config.toml
norm = "layernorm"
qk_norm = true
drop_path = 0.05
patch_size = [2, 2]
mixing = "mixup"
orthogonalizer = "newton_schulz_5"
epochs = 18.9
Rows from block 9, named by matrix and row number. Rows with one number belong to one attention dimension. Each number is 500 + 25 x the weight over its row's rms, rounded and kept within 0 to 999. All counts start at 0. Numbers have three digits each. After the name is the row's rms in percent of the matrix's.
# q: attention query, key and value (stacked) (model.blocks.9.attn.qkv.weight, 576x192, the q third), inputs 96-191
# k: attention query, key and value (stacked) (model.blocks.9.attn.qkv.weight, 576x192, the k third), inputs 96-191
q.75 097:542543498508463479533527489478534516501503489546490545453509475536491451517514493502505501523502514510519531502517537476455470534455490496505485434512509503498483542524510499506468470501476520502483474501452502506470468528532494483516480465542520461500465510521498497469502526483485486530
k.75 100:465516470505518501488488504486487513482506530496499535523505516469526520474477481446520484528526519489513524508507506512500496540531500526501550540479490512495466462492516528500528521478541435511501519457493474493482532442469513476494501509512433546510491508533507517545531449448467473520
q.76 094:522490500493522470497461491498524450486510472525524449505499495526454506489509509477462520508505555507533510522468496447488561520509512474503492474506497447475465518480493504473456455517489501538546507469472495493494487506478510514477517513511513497450549494485514520478492547467467540523
k.76 095:459490483498533513517503486519486529516554503481499505469499510450504522503507472500524468441512477485471511497501468532491484524528525544510528533481499493466520497528459467483505477497541512473483534499534491509479510537463507503508504486513491525552469485508518582509506507505459450513
q.77 109:495496495495466502557511494522491465449499528502533521491504495480509476486519554515472513521499516563479500435524472509515447516452459537509470540492493477476520498459485510478532545526487510499530511468526535513555467493509517484478494450504542516507520521526512486503503497453473516523
k.77 095:514497471480534480480525486533489524521528515493494493481492439519477524501500540461508500510521518485455503501463525514489496494576517518475479493462501445528496495495504492510490478519503516479491547472514551522486543460495526490525501549503450465531516506493489495522519525504493525526
q.78 095:554496462469491521445494434540489460510516512509500542466487485506482524529502528503551504490482532496529528528460500510500489519466461539489534527500505507514509492462473463513539526474517463470507475489513477480487507533454467496508505479448487509502532474521483524484560511441496485493
k.78 097:468500517535465491498502485483542459543465510527501484489485537449461470508492446537479526501540523527482527516475474509510501508488536470514495520519497494501492518471518520488535476451502539510511484500482505509526511476530539570499452531478516527498450495469510484505475502515496465475
q.79 108:524487479518470480497448494486480457532521509509484499533530488518490493558480478534483465501482465484540497511488525483507517505478522490498491510548488503493521484472485486528435496531504500464494501457491529498482510518557555546531468502506489518497554488450572469468510514512521500545
k.79 102:480500507481499529523533481466501526490488472464486505472532504501481486468487527550471495488494536501482506489517503510480536519534476493493511527537509523507443515501484510488522486514538536492534498510448484520487508547432518530485492487504491533478480516480528454499489481429491530477
q.80 090:485489523479514531474486523544492489498490501518493489466478504485511485547500567480499504428510469498468491519524506462483488500517503467505539458510509513502522499505494466484525500462514491476470498473463532547505542526496504534459507467423498514535548510522514500497503469525504479512
k.80 102:537476470502484519472474501501479468509464513498540491490468505514465491511487521566462487537486477490493527482503479493488493524459504485500497463519498459521484523457498530502446483497488537460548474478508470488476476516509492532503533510543528483517446533491487492507506515517538519515
q.81 094:494514496510490483446479533542459508461529527495461476474439492479533445520530499485465486461482476498471512525523540476531512526526509484490534524499479494515528531531525487513480494498505472446447480506516456506506475455485514438470516500458494486485499483508488452500564534503531524516
k.81 096:542525520519490494536478471531485508549476449487529498526528469517533487481488478510470467490519474485515529510508502491502488493486504497462460490495490470474478490478469516503456511533511483515522503514521514496490440547518500519470535465518485429498510487505509512466477508477517501452
q.82 107:529498476519477519480501548519513495513467498502511484500480507483473477492500545522499505509452494544499502554483517528507510476480475531471518483520503452516506542437466474521518515525512482469541471474499507456509555576480522430467504493489540480502517506478512527512538493513541487497
k.82 110:510500526521532499484472517514530519514454527483489507520520501504487516525487495483528466494491510513473501496493498489517524527511549481491508486502502518470489541454502506490545516460472462506545484525533512526479530487523542499538515496498489466469488476495509479585463502550483502473
q.83 093:476478457475512520507550507562544502536508506502492480484498577526522518503474496524514513547507480496486504508485466510489479511463535454483499485529485462501493471492472503547528519472528510484547524480462453520489548531512478532503515482514517524525479505482507508504488467488439503487
k.83 091:487521524536483482501513477493519469464513481462501496495507501502486500478482501458500534499478549500504426496494520505491505465511544542498528486498514523499495531486510487455477466514504513467493448511484499487509509484469538511504505535482502463483517525437466518511513523474497530546
q.84 101:483535489495566454497503468500511532496486462487487471578536491526540535502485499470510495466470492510489478508493476477475500489530510523484514506542474482513565508499453509520464498468498484485522458460526470510488500462536482475536500505494520527511511505501500547503494475506500483488
k.84 096:475493488504471510472547524499512490535510521484525473497510485475494532473484509464514519482515525489490471511518466499473486493511530533516508516508540501526478499491503502502514509500474505489501493483525512463487533519476523472491491509479528508473541535509489494447456534513460505534
q.85 083:518469506486463481531514467500492475510487503502509501498484512494489468493586508488462492472530486502538567525504524526453509487517494475476484518500517535519485517505511471514538496474494475502475499568470522520497511472534474485433504501510465527514489473521486483511499472523448541484
k.85 085:541504487503515536522478485535476471517476470561532554512487507509541458464489507489516500517509524528437497479502501495501448461478463491487527511556547473501485468526510509508501483501562498549486508487499503471496461511454500465521485463455489513483496506481548525513503517505505472473
q.86 098:482484525550458486505503436531536512575445521485493505472545491521497534466516514469508504473495477496524522484495510495509482480523505518500511500501485531504521474443494502517498484504458463501503507489490512559520535483493500498480509529489517463507548467491517466497540515462472505485
k.86 098:507495484464531522477524488531547493528489501506525508514522534490478477520513488464498499542514500514537468481522455480509502471501508492481495454522518516470500531476527497483467494533505528492528518508538496511489494527520463502484480471455520510487477457501509463503484531500521543505
q.87 106:516455462456546500524501487506517499487551503461509527498483498506443512519500516493449503513512495510488486530497468556454538519511481519484473541478471505547491492488498492474529543465497444517481492533487526539503478435550537479544494486464521521490463491524512514485486473496518526512
k.87 107:468496528479477510495480537484472522485488519489501495497529503465529533487509520525503528515458510485488492508535522494495485471503522486479519519506512501518509490555498512525465507527490467521497467504530452487476496498543471482493496536512520434529513523486451473477502518523517469461
q.88 104:494542542506482494519519543497484485488540525509484541526489468472511528507473481494547555512487476537531515518506505520486483515498520523544520452527479516525508528516501438480491538491475448464484515475495495494542483498459513500517499515497466514491524495507476503480525469498477497479
k.88 094:445481539537504488504522481484524490517467481468515502480517455532533509491520509537496489524483529483524511514507488513512523504512511470504483476485483479521509456476492499486536483493466523537490504543447551502515525487470527517490474498473549522506486505527483494513474492505521490489
q.89 096:525502504530509505512560478514497508464532509486503544500475484475494486427510510457497475487474461473513519465530541506498538495519485486512517513483490546552517548507496437523513511514501527499470488495493524496541484482478510508471494523499494488488477465514502520478475496491484489493
k.89 093:551489506484498457503460492478510483507504491470484498526487544544529503533538473469451516532476491508513528542460521486461507520519455463536495503496481515484514463471466527502452494483495499533523541511500490476457504530497490500502510488499488538510438475528522439474526538514492495499
q.90 097:508496485501515538524476519507494520533520518519553487478529477494490465469467516511513477470489492551506495484504510496528506525517466451547475492469483484457500498514495522460463476474477502523529557546502510492470500530484520479539535474519490516506491491474496463510468430523528470490
k.90 100:498489484559477496490461536506521516504458506543488456495506549503439552549530525487479524522470491462496492489495538518487503531493514460485495467522485467526486481506517474530523518498511516520488512501533501544496509488487467496519458505489499525521523526529532496482527504516468519551
q.91 102:524515502471516519509486510525520511504484460464483543511476499460494450513512497487530457540481505472494480504503489497489482527488507510513490511495509554470473469505541495496499499441536512454492553532516544535512478548510479524533556491516515526476472504488486522494491494511522504477
k.91 100:460494550495477503449520476481452565467481530495510524467462482534475526510494488501485535458494539494498510481481505490494563497487483486459497504518498501505551515550492516523504510516470460521529506495479476497557478463484510489511521485506495492531477513537460484495475468490493532493
q.92 074:482509509547558475491478504488522540502497450483440530514492522505497476494478443507527502515535498495485503514471488473524459493496522510531499504506525531518546468547526504525505515518484565522471491488519535505512511519487489456489514489470492495520485528489425503499541505527528492515
k.92 092:510493516512465462509520490527490550514505507504537505511486511512491529500492464499477518509506486516499515491530480522468479508502490476492519480497559490483460520423514524482522530500476504522534537525478459532484521521517500461491564485543490522508464478471471477523472491503543510503
q.93 098:501504482534552526518510543526454495480492459490502512464461492472547507442526562490518495514464473473491475519497497538525492473505520502476459506503467478522468563475496517511535540476517548525521476508509469474520529505509493491538528493539548486498481499507511527503478487476473467454
k.93 097:543498529469518457504519481513512490490498523548527481502498583505475485540552496460512495533489458498526457472501482493485512528450523513530499477460501474469534479497488526484556495490504470496470503460486477468453520508553507460509475478527511489481476547511505469501485501531504534527
q.94 100:485550530514515499454517480489500510505503515485453505519504512518468557509500490496561537450445481491529500502533544496503489505531473516488496510531497508463490501487487513491477551527493466533487514535498522521499509446478481491523489525476542538489478485511498483509473469520480537580
k.94 109:514479504479473532528537546509512494461506466487538483494509453521535460466481493551486474473569479499513506501533501487510463500475502454471501515497500491562522539494455476535493500479500496513529493530553491537520457527497507515493489516510516487496470508482518503506514525535491514512
q.95 094:496475470479518524545475489539524486487499528492486513512471472488511448491538494475452526547492484480493496511540498460503493505473512532534497491509484516507470546462499517526520487486486543519497508501557449448507518487505509532495477457495492512458463523516543477503495457483516508481
k.95 099:514483519491513516495490481477524560531512506520517514489538485493469520499455506489484453455475477477531480525479466512487542464514478521474449493496510516516475490569558539471425461540529499511512461496480494465484507485523505503526512528542506466504499478487469526493472543523502508463
q.96 078:542488549527505498502540508449485542503528499492418461525522486521485508514453487488504490492528534492517506472511495501519516503504484486546537482457520514513482475525482519481520493524506543466459513498544475514460495489449501435473560505503499525527494498504433462490495495479524490501
k.96 080:563491477535478485540523456497513496450495527494500500517470480496532482502468493470530520480525503532481524520482538529499496476494526458534474491499456508506482482448519538482534543516512477512485509505531504533514496490492480537508468506502515485507536460511506498501522490483485470520
q.97 088:513488538489514495494491485519540470454474501526446498461550501484507536512482498516479465503509475507473458453493515520519488509511539522534516544494501495520533491509510504475531488496527504493500523536475491517539515500480461483531489506498505503508510519482468492491511496420485525534
k.97 091:527506458505513501485505441498512528518526512471492496476508483523459488476510502530477515475524496445478521523445509491516532482491492476469461511520520504494550477526472484486497503544524559517497442537499536501531498490528499478487492449503509451470554483547476483477510501535512503507
q.98 113:498478534457516452497512504497475519465528496495532519470482439536508470464503491483453492526449533522507528553495453476484494483523469510496523528474547533505505516508519490520521523500519532522461510479525504459521481513473528477511493478464472500487486449520447499519515516489536530449
k.98 105:483467503508491497525449513498515516549443432538483503501490488497501522519513463456519517477485511525562498488509493497490549490536502458511477512483527491481500502517516524542504504479468475506502546494497520494508460476514512458492444511485505495513501451488475521508482506526511454500
q.99 111:500500532508509550504506511490493512501485466472480484521466543508487528501449495491534490452505519467497522454508496501472516519507457487493478510532477523496504496479523440517489491515551480489484522508497546528534500474490508477491464535526499525509497469427478508544493537500509469528
k.99 104:520529494461480520477458494471494485524518504496563484497542465556486498461507457532499518506489519532488529522498479447466495525504478493452494491532503451515483568489468491508506484488474531516576471513526496492513494519467490559518519532474554491519496520465520477463520474522504528516
q.100 104:462548488498506519518480519510486513536433503484518515513518513514544566476507519492489492461518457490495448481530526499564462489485504474484511474515522497517501486531516546496520452519500517518439471464494502469535516525517446570495531507493492502497467512494516533486473501465461499504
k.100 103:539507515449515480470496508495540461485522504526520494479512544536454460539528518500476526496473464491473511482468517468494458549479456540504520535446528474533514482529494488515470495431482488508436498491530544507546475510513526513499516464520494516450492510510514492519516488520520481519
q.101 095:497519473479556499486495448504533489477521522465478470464548546505501456479537528470510481455510499493491497488533490509495503536531475482479516500488501506464513510540483454508501508476513515541461515501501512458530490491489525472507500531485529475500483533461541485441504525512508468534
k.101 097:529490504505462527542559535498467512509509533504569454512435473503520487450482487525523470465487508495464527523520500485515531522489493475510549544536455513511480493458480465456520487492531534526503488492474483487537525509488483511494514509532478518461516441546499540444493495480499529511
q.102 097:509530505520522520461543499511499478488478489483493534535487527487514483509439507582515522523541539486485512475506478508499483517510500518492460517474503506474498500515519498520499501497514463495496494524443516494500508490493527498528426527472521490493489500514504496539495564502505489485
k.102 094:499527507513493475471470502510525513503523545498491500511517483486486552506521457498507487486500496474525491491511479462461475468501510485489504475492493468484479570477499550481516505493463503517512455470463461522521500479493486544477495543465502517436475532481495499486508479513535557480
q.103 104:552488501519476549498551498495514518495496495537493524463520498518473485472493507481469520496466515500508507474510480528475518455462446495501478531498525527532514492490515472477463460531467526493503478532506518512521513513515510503483481483553532460488460489509469519472486488480558488466
k.103 102:502482505476471492502500473495479499491499536514504521494504495541490500502523465450537482494491487481528555491507485468501491500505509533494516503447475472460484515555483527544448514509529512518492518505517455500502495494537474499494526483494500460492461475561480432526481507520476481567
q.104 102:468500482504505502469518538488506482526472506527488526510476477466471484450532481524530502501490525507509523536517510508472484479509491491481509478535499480483475501500504494503539505486500497518514553527547535458483520503453471465516479533511501467515510500492496477507480496492454484535
k.104 104:535484485518509534542570529547507509483496483460494499466513495544498468510522524528505463472544485538504476484526460513487489497458479463485494483515463478478474522451457474487498503505450505479530491516472522525475459506505522552514484513502515520515458491497535461536509526486505496492
q.105 106:472488488495504495517528549510495502504490513513565502530483493497502513498508515527471504475459522499464503521465479519498499493478497521461502502475489494526492486489514545492500495478564478569494486463502514490503520503506458498512469535530514474495474485542487523462512489513477513519
k.105 111:510529498440552473486499505496447490514542498470456499485496501490490469482511515496538514549496495508517490447524515490484488513489499525478449502503555500476508469505471498515550507497499485488458551529490508492518486487533501491484471425507511503533526531506523565558469511521517484536
q.106 093:502468501454475517497504465494504509477490468526489525522533512482489459486498464519466515503553485521488483508499521503482557505545493460513489513510439510480473499512517445515425513477465465501463534518479517481511506513518521506520487520492473571465505470496483498536475522514508468495
k.106 092:458553479517503534450470519518536476515500492508508487513516510522492449474522492492496488517463535478529525541494485452503485487466509507499541530545523525485491507544524499533486463521510496500520496507494474530484493483464469509512498499481546484509496514439491491447488462465471491475
q.107 101:498492485477474521457497486519490539532483497485516467482479501500507538486487490518539483514572517432488504508503500529507522501496503501470511535509505498511514481478480562524509476507478480508521519497526511489443504501459505512500524468507458474465474498508477503453460517519506507542
k.107 107:481484504517490530544524548494504478503519500488514516528485518527536445512497510546476503501549530540491512515529535500486477541508465499541505500488475524539484509512529464478514474464505492494450484518475517503539492498484474511476529517480517538502484484490510504538510492506525506501
q.108 083:510503470463467520502506441497509506515532511489545498475502489529506482542510505483536521514476547496506449498479497504509555479471496481510479502505511465507498512514484504445480476508501459553465507435495415527480485518488521518545455523542484475539501524471569489522478493477510517516
k.108 087:463530514509498536507448529483502474539492528539465516486482530474532519532547540504501500497483467489497468521531527493497495453483543514515489540488441557533541466530498471488503507500459499509503462491527481502531511465509489527483517542484478460475543481516481530509500496490465509448
q.109 096:474510523519543490500519459496542510557490509471436512485472514534500514522431510493520463447483555446511495503486512470503511493458497511546502469484540532500479550532509468505502433478505492477509500528473479541480502491485498515479558499520544523528509499468508457500485499514514467497
k.109 099:548515513482457494461494510499434469493539497513558505502486452471536514506522487466517511494532499492498514506447491520509528551505549512478531523492492492514541512455491508473509519499451488502502466497539489513497490528467518499543524529506501436461491489516474506486529513472475494525
q.110 101:494498490529549501504481518499535454476525464537510491504557539461524501505542511467450529508544530485510497490482514509516487518448467521478525508505511489513416497476526490486474515539485484525534478506493506544491528486480488504488506520540493528488493508481484507496519468514460516527
k.110 095:518485478521471502497511476485478504517506503479478504560559531461507463518474528533477467499485439513486507466516471514502488464504486508546508503497528480496543494527502509463549506522517482482526507536503476444463563492508478458519489515509484509510499451492509508517508506538475486476
q.111 098:464511467515480500494476478512483519502502449520506530514460504509517484466455503475511518473498516475514483533488514534509546517525537492503480508515445492533480530475503516489531508535515542528531482488534477516497494488491485500499510490525496503454510469544515506506503492500523480518
k.111 098:515530470487517451482484475540504471471531527486554469506497505534467497500504493496514528498539556519527470527487468521516488500422454492505488491494539509491493531502528518524487458513514475467507496489453551496489515498519500511500513475490506493520464504497515460486466481512536528480
q.112 103:539527505521449502510487503485460526488461473512539495518516491471510534525477463487491525550512469492494525464461480516487491502548512521509528474478499503516519478510462505532476533473453509476517448456486514464458474507491465481472538474487484486506541493520514467526492545524516518474
k.112 109:422528478486527472470515507514522476528523478487516537495487525494453531501517560517515530504492527559491523519474470527505445510523495472493466511485468522473539506507479517499520481473511493484457557488491527537484511479509482501514505492506509546484510492507466544487519497513502493452
q.113 108:522480481511484496558467500459518500501459529504503501500538485512474457499528477499493525514523507521526554473499463502479512496472533480483465478498521517484526449505498506480519488508462503475477553490483505509508509525497529518548458522508461497501488544492503483541526444523491476518
k.113 103:508485500516527493502482497478504488489534484526415470518492478474476535475503513448505521541503501482478550501489545492485532487532484476510540507515531485516481512497504468490483561511518517515505525482452496494490497481524476488499503516471515523514504483489471501506499506472533529507
q.114 086:449484483461469500456463507529463512498518503525529491452523504539528499484516486487467485481477484508474446505489491507543479519502503512497482551493468492500500477524493509452474488471536501534519503490509453504535475500534499502515553481479499496513505526528472554544512509531515484466
k.114 091:453506519514469522488506550502489485543477513511480489467481474466528518540490461500517497517491484459539513470519536468533527495480561553516484519488494491508525513559547427540512506517490496499454484468503505532518486455528494495458483487513510461498535514497476540466469495480468478510
q.115 084:526494521465481504541498472495518557536509542529504495535519535525532507544492467494459490517486460491490512471479507499490523459538524488501508469500474513486493507509489517504524525561487511497539536516485507487505486510548513515508488548523499440535512471480498490514472494520542443505
k.115 089:508506511459512517453482526525490505474535494474477532498493531485503497510497503450502471500464487505471480496486543472525552509524513506524487525482484533509526463482486518530481505477556502470493536483553499497469495485485494492474493528469459488513567534474524497501522513495483494474
q.116 110:448484511475528466488500475528504515516516488471497474535490542510509494534545486525480505521476537474516503520498476516522519462450516482472500517486539508441450479574500536482492504523483486499525516515487519498457509443486465485492492494481504509477502511478481521488517533522532551519
k.116 107:499501499487523485517500540498462521435522467543521507520511505421506431495448487498484488482521482505515534495530513500478495477499488540484514534498467522534545469522497496501464551497470486462454551501451500498462481520496502497497499504474485479531523493512507505483507543509498439483
q.117 105:503480541477504502477531529502494546485483523482476477524499449487516495494531493506489505502517537499510530492509502473484537507530524529512430519481542515464489451497470511488504539446494450515486521516450534498479475477537480555475494502483459532530477470487495471489446482512475536499
k.117 113:467461505493479552531545489530490475509488487535491514486551509519469500477510478501506465499476525509478465462563511487543476513507518449517502471502489458492491531541511491502480501497474527475473457498513471491456494536441489514521528505549531492532486530476511474518488502487515487487
q.118 100:515536509503575487506515493509511483524463454512506534559511514512479444495464485516480496534479484534474500518476493471486521516561489519487513501509539488573522476524471468506529484514479542463470541463496519472463474526482514538478483524538508460539524477470472478508471480537499494440
k.118 104:490479508489483470467486515473484505493510512496496510485519495554502548496508474493492476466487518537513432512533529492446542487517480548513454522477526533496473522508489492542478548448474492490476458481479486503494508516514472489481477481504557541449502526509498500468461526540508524496
q.119 091:510519449493513477516458535491465473500455532487497480516483527556542542511502473456498504507526454475446485521525514517550492479536508502483519497490475498496528486542480509486490471525490516486507496505466506455504493490497483456486519464485485535512508523498465530529483570474481506485
k.119 105:479512509534493474471514484544538507479525490512487496488519550486482453508496494488528507442480464474501479525487507466533468494532489552477494517477523499469499481520551476543480483485510499508496494505494512485546460545498560461493501510519504518499490495507524511474526483504517494469
q.120 109:491466485542500534499521512484501497505506470445488537493539484540485512498521502544501454542540539510509455487502495520476485492493499500487488493513521467486523478499501468504525471525520509536512451539505510474532527481530530524487480505516482496521480518481505534529487545485484505483
k.120 101:508510519490504521523460497483522470477482541516433500517480532516493519481508493512516518497470470469502493509475491533532503496486489560508541497518452509476516500458539487548462518471480496458522534467499507521514569540465517483521485529471439512497532504506485477458556473475508474516
q.121 095:481459495545533485482483471435498495462451496521519511519524502510476539483526525516524498461496513513569469504503517510506440477477541499526511522528527480484512468494456501487506474495441528535448520517553538523469512535489509439462455502477478513491529485569483491506523486493463503541
k.121 096:525513448460526557479542509537491508482497525548484534493524540476482473450492491521505505522517469526495492480479537522486503494486515503525463493495469482533479483455505490513498493473540523488487492468461492515500521510526502485497505505530477513511489504496546493502518513505530520497
q.122 094:498466478489503511531430508494484510450570520502485490512500481523509441461471511493490511529516502520504496484527465482507494522539490492537476489502480489493499492531539466483516479468520531485508544527489480499513519512535491502470513468493527494496496511479510523479528549492545453491
k.122 089:447507495566455480514496474566481541522482500509514478491462502533545551498530470517520486473503512471485509495488508519537509466493528539500511509485506471469496511499512524494476522509522479509498455472501478492498522497469491468493504501531466540486497498480495523486485483462518502550
q.123 102:492498490511491502471463537464494460467499525520485505487502484503517518531457483540504484511523474475523523494476469489517462496479509535514564498511485488491471528512554537493479490503540486491496436481545502503529472528468508495502497529456455473470529500527550523482485501491501501502
k.123 098:522509491507519506512500461487485510506498487448492506538483468474564518495487505545491527487523493482491458490505490517509458483509466528517444506527502486454512466506503536479555489516494520482527521536485530504512488490534490534498500502503488492559507480491490476532531470468509439479
q.124 085:515460474507474494462539495469527452485535480502507522469486485501510528495469473504530478518557512534477496526499496496453514479449474513478504539451522451545520484532511498473499521480569515501570498471536453532504522494528496504499430523463476466517477491513526501535513542532507535475
k.124 102:488489503510498535555491496510508542527460461475492489538466435490529518520499513486515519507500530520511488495480489528506493464499486518496493509514474550481516554511470511455487484583490475495446467502478528527502457481535494500528493501465506479452509500517460506467518509528499456507
q.125 102:494497530505513484519508523480512541531457513476500456450541541485470496502523521496496514500494494511478506455510494469482507499485535501472479502511520530492499504493486444578535488478494483503485513486508524525475474504464493507474535480572498512516497445444487512512463518486462475498
k.125 100:518493505496488494521488500466529477489524516531525481474521542519478482534460463518543510499530508528479474526494447481468503488515462503500459489515539491479503506520516488445488528512465534516500481508488478463529533492483548486506522495478461496503494489507526501497509495525512506480
q.126 108:490483505473432496506472490465523458504459517473523518490494491477468520502473473527514493482481528516499455506477505492484539478475495523481439490520507476480513526494508527523490549525445493508527462544524538496506493479517529463512486498453524510470528541484531467465535528474504499498
k.126 107:489535489458526479522507515496503510463511549537469452547463452476487504516518507506551482519481515493503524516511502522551450512509515455488501471510512508498520487521514462513484516505444512443518482503487544556464502491492487512516474487521490491509523511483511521492536520505522517504
q.127 103:453508508494462522509470538513456492530489512534542490537519500490441483533478508529544476526488466527527478512507500488510481510488515453522518518506462484464506541496496552491460502525520520492514469502516478526503511467490486509516506511502497519471546501557506499535541490488492545490
k.127 101:506509479479529482474499493451513504466500467433452507474472484500515506505516511494479520540518451482472508478460509541499504469494489474469495450495485495502531475496476499526537476488547445464554562498509527488519481490540505464471525491489501519591527486510493487492492485513522518552
q.128 103:472489515529510498491452515509471478501520521497501508506489463470507483530510504527525472529543530507516515516514499514470522538484493524470492481526481486522516483494478519536478496503516471488477500471501555487515495476557474510476516470548522497511538519492493509435468478502503450454
k.128 107:512492534500517478457487508479494516483512503536445470523523506471518535455496522498555487507488527540501485473528496510550484509469484484456494493524519488453514487518527553476431480479520546510545529519522504525506490484488546497478466524485544499527537505498518486507514496509542522499
q.129 102:532544508499533513516517536521539485491479460483539494520494486518503552535556476507487497491481515462451553490485486517507488493481510509490497494545481491493462491458487477516503479512503492508510555491505402475506514494483466494511521474486485488498504528471463480507538505529526471521
k.129 095:489484487464490490523495472532492447512490510472493549501503454449568520545508499472515500470465531486484482497520510507543507487516511464532533502487522516522504509485480508528504510525496504477486514462484536489484495529529473522492537501475479495526464460499493445483508451500459541473
q.130 101:515495556508505499538487517547503536475488543473543442496498528519538522468473446560517518546435472509490485482479490468508506492543480455521512504461504539473493522486500481494534482498468538518526519480508527489525499504483508487466538476504483485484529480500521477508482492475490507514
k.130 100:488519511578502470435493480493515474505499534493519554507496507516470480463510506461534499531523538453477534483518448474527464513462484478507482463512510511528526518534523478484489516536528459494530499486512539499521468529483492471482517470517497490538489495493479510458520454477473472501
q.131 100:444509505506495468514476507504446497528506482509519505490550517475539511450502494521486506505471540464492513461480544522489488499474492477458477473460491520534478505544529457505490497508491521499500464500511524464550528474472498499512519496508534492552475491461521496532498528492524522540
k.131 098:489540517527511488508544507462564490448506510529505509475515500546496499504487463505524502505472466513486491506513492474472479496536498475490520507535505469542539493523501511475483503466514486545538492480480489438499538517501523508485533480465515525490510513462493469496543492491510514503
q.132 110:471493509550447514437485507502507508484486478470548502536521482527480495505457523489531479545472481481515514483464495499537515494482494487499466540498497523493521496471513508487476532545491495516479528454450483512524502488478515530542510490460465509472488465514471475487507530493482471471
k.132 100:538501481496513488518507508484494517511448538509493508469473511534473492490509506507503505496535453494458495512501518486513498497541497463496453499493510440516472500469493521447471468483486504558546494537519512521453482434518512525532512555493495483503537541492490501475513494506497496487
q.133 094:471527481470544553474524492502510532485480519492468509483476502493468474488489469498520488488493498512523563485525497530504500497521515531482535467508514453530524489512551486511519508494478495497485497495423507529490505466523533513497501498487518488509454499471529523476527540491474517429
k.133 093:492458456473484505536553486485464520514494554483530471465465496487488478494479508506508539444487519509484501538498517487507541511522510508520474454542467458482469494502497508510486503501505517517515539475465518490469481536478513481526491513418500507498462480460530475507538507498479504495
q.134 100:508508429511535501524508495489473505515451496526510491512517499511505503532545498530477475483485518518518436482494466491465454498516500528475498531521461492510513439474531511520496441511475481468518517500484443527553492526495485536490540482522488526518519495486517496525535489484548469532
k.134 105:506501511516536473498433505505490488497501516474517559534527479506479509531530495459492499496490529459513554475463517538500468441495469433539483479489505523536529517454517495525484490497518459482502511523475493491536478481472514479533500520468514524529537519491465492508482530486481507457
q.135 099:516495480536491495530552490471549487511502506475464560477509522506509500508538473492528479481515498469529547495487484506485477535466462492533507492501530503513492512521453510466481503542491469519471514529521517520489482467522502486529498430490501496536531522449499470480495485518499471504
k.135 094:511541532511519466504513514489462496561543472489594516506529492466519540532521500484501498570527448480458473499490502527506520469475487560526522482480495512528531477514466521460484493499461482508508521496496487467497524544522488513503490511514467493465526515488514509494534467513512506504
q.136 103:464501437549510512454506557516526488504514504480488486543479461493492462484534476502505490519496500460510473481513468464503470516526481542502502524522504507518506498519502478546439472498505501529532489501486483505566520522513486491502502496531525509540511439532546499527450450455459511516
k.136 097:538491461524539485484534518517478521495518499535506524484457472559476522498489509509516474483482503504492466505500460478503446485512482502479466523552518494446501503499480539488483464516483471516525538518508516533513476476535506482528485489531523487494503502520486536509504487454497541472
q.137 095:497478474515508505484523464521556517548461492475469535504546539496533502475476556491514477502499488500500481469524495500473523497521485444471495486496505520525515492488469511491501528499554481479507508509473493522459534517493546458486481474469546459529472470484505461541507492489521485448
k.137 114:493496460512510506487510494471505513504512518531487473502496505452484489427466504473504542498471554480517521531471524491510533511503515546537512536488526505500483529536475538515529491526512479478489488505528490517489491491501509520488501453500478436443471533493507521515549518524481459531
q.138 105:531506511490475490540506534457472520546458533528504505531514508562512478530486471482469499488481475505513489480520479533495523501487481500543450511511486501482517512508504532474480489539496512494474455512481503481509485465519476454536487498515537495502452518526543533509511480516466479494
k.138 099:476487502468490511492467534510481488487460534553475499534508493532500481482464570507496467533483478481518522495514526496427550499494507545493484475489490469515501497572477517460489508541498499514524487475500521517509463498449500469527477511529504466514524466507465501566493499512468469518
q.139 100:541517532511524499490473500495509510468441494517516490535529481485522496511512475509471504521529494496456506456517472527498493496492534520509530436499495468535516521472493504483511483459506497548484533504497535517488501529503496519528480482528490494487506495480486508483494527507478542510
k.139 092:511467475513508471508521508520457507498514518497476551554510449494496507510488500488510505497501525564524510532501531536492515499500488517524488519538535490535475505520514470540467534507519480521482544480485466510485478472532474534484476530520527539481464460490519476478483490508528497493
q.140 099:520495473502460441551476479428482492507478492484524520508517528547496491534502524493463521514496464524492492506494494502519474505470502481489497490496532511487522502467508537512519460527475497520500513430569483497497494463508458503514479470538509493528487484522530514506503511580516439460
k.140 100:454521527510467505485473496493477501540475499451519501507500532519541500480515485474547426532500518492501513488531495524505533487487484547520489470476479520516512514498495495503461487467518555479445478474511485555506494494504489455491521506479451436486517511483498491524472540527487480493
q.141 104:438496524516500487476517480486539485466497513528520507479469531459527552533481500554515497497478471522546500500502475490454532519496566459439478496556516482510514520465468532496539473493534519450500530481504501500505522494474469506527517485495466466469560488502439466503484481494508524509
k.141 102:502510516522492456519536442491487439530494479448477483483528518454542521449496473482480489486528530522517517448509487490506489504549490461496473469486524529512449567523479499465518506485519500494522499513481500495461490528504480521518483512483507501518487488498498505495479502493477502539
q.142 099:456529509491506495542476485489497528522493492485531487523515531504468522518492494525527496466496525520507458483486458519475522462536509459512518510498455476530475533551464505486497508504479487495508522512472521501487587462485502503530504490482473514514507522521469515510481503490497485479
k.142 108:525484505522497501532498489511481485492476440520468499529491520433489501530511486471523496509517477497531493492505484506511516466509539467550503502502517499497519502506506534478498518518499496536568551488489484496522465518462562503508467536506508471478489511521477557508508524460479480561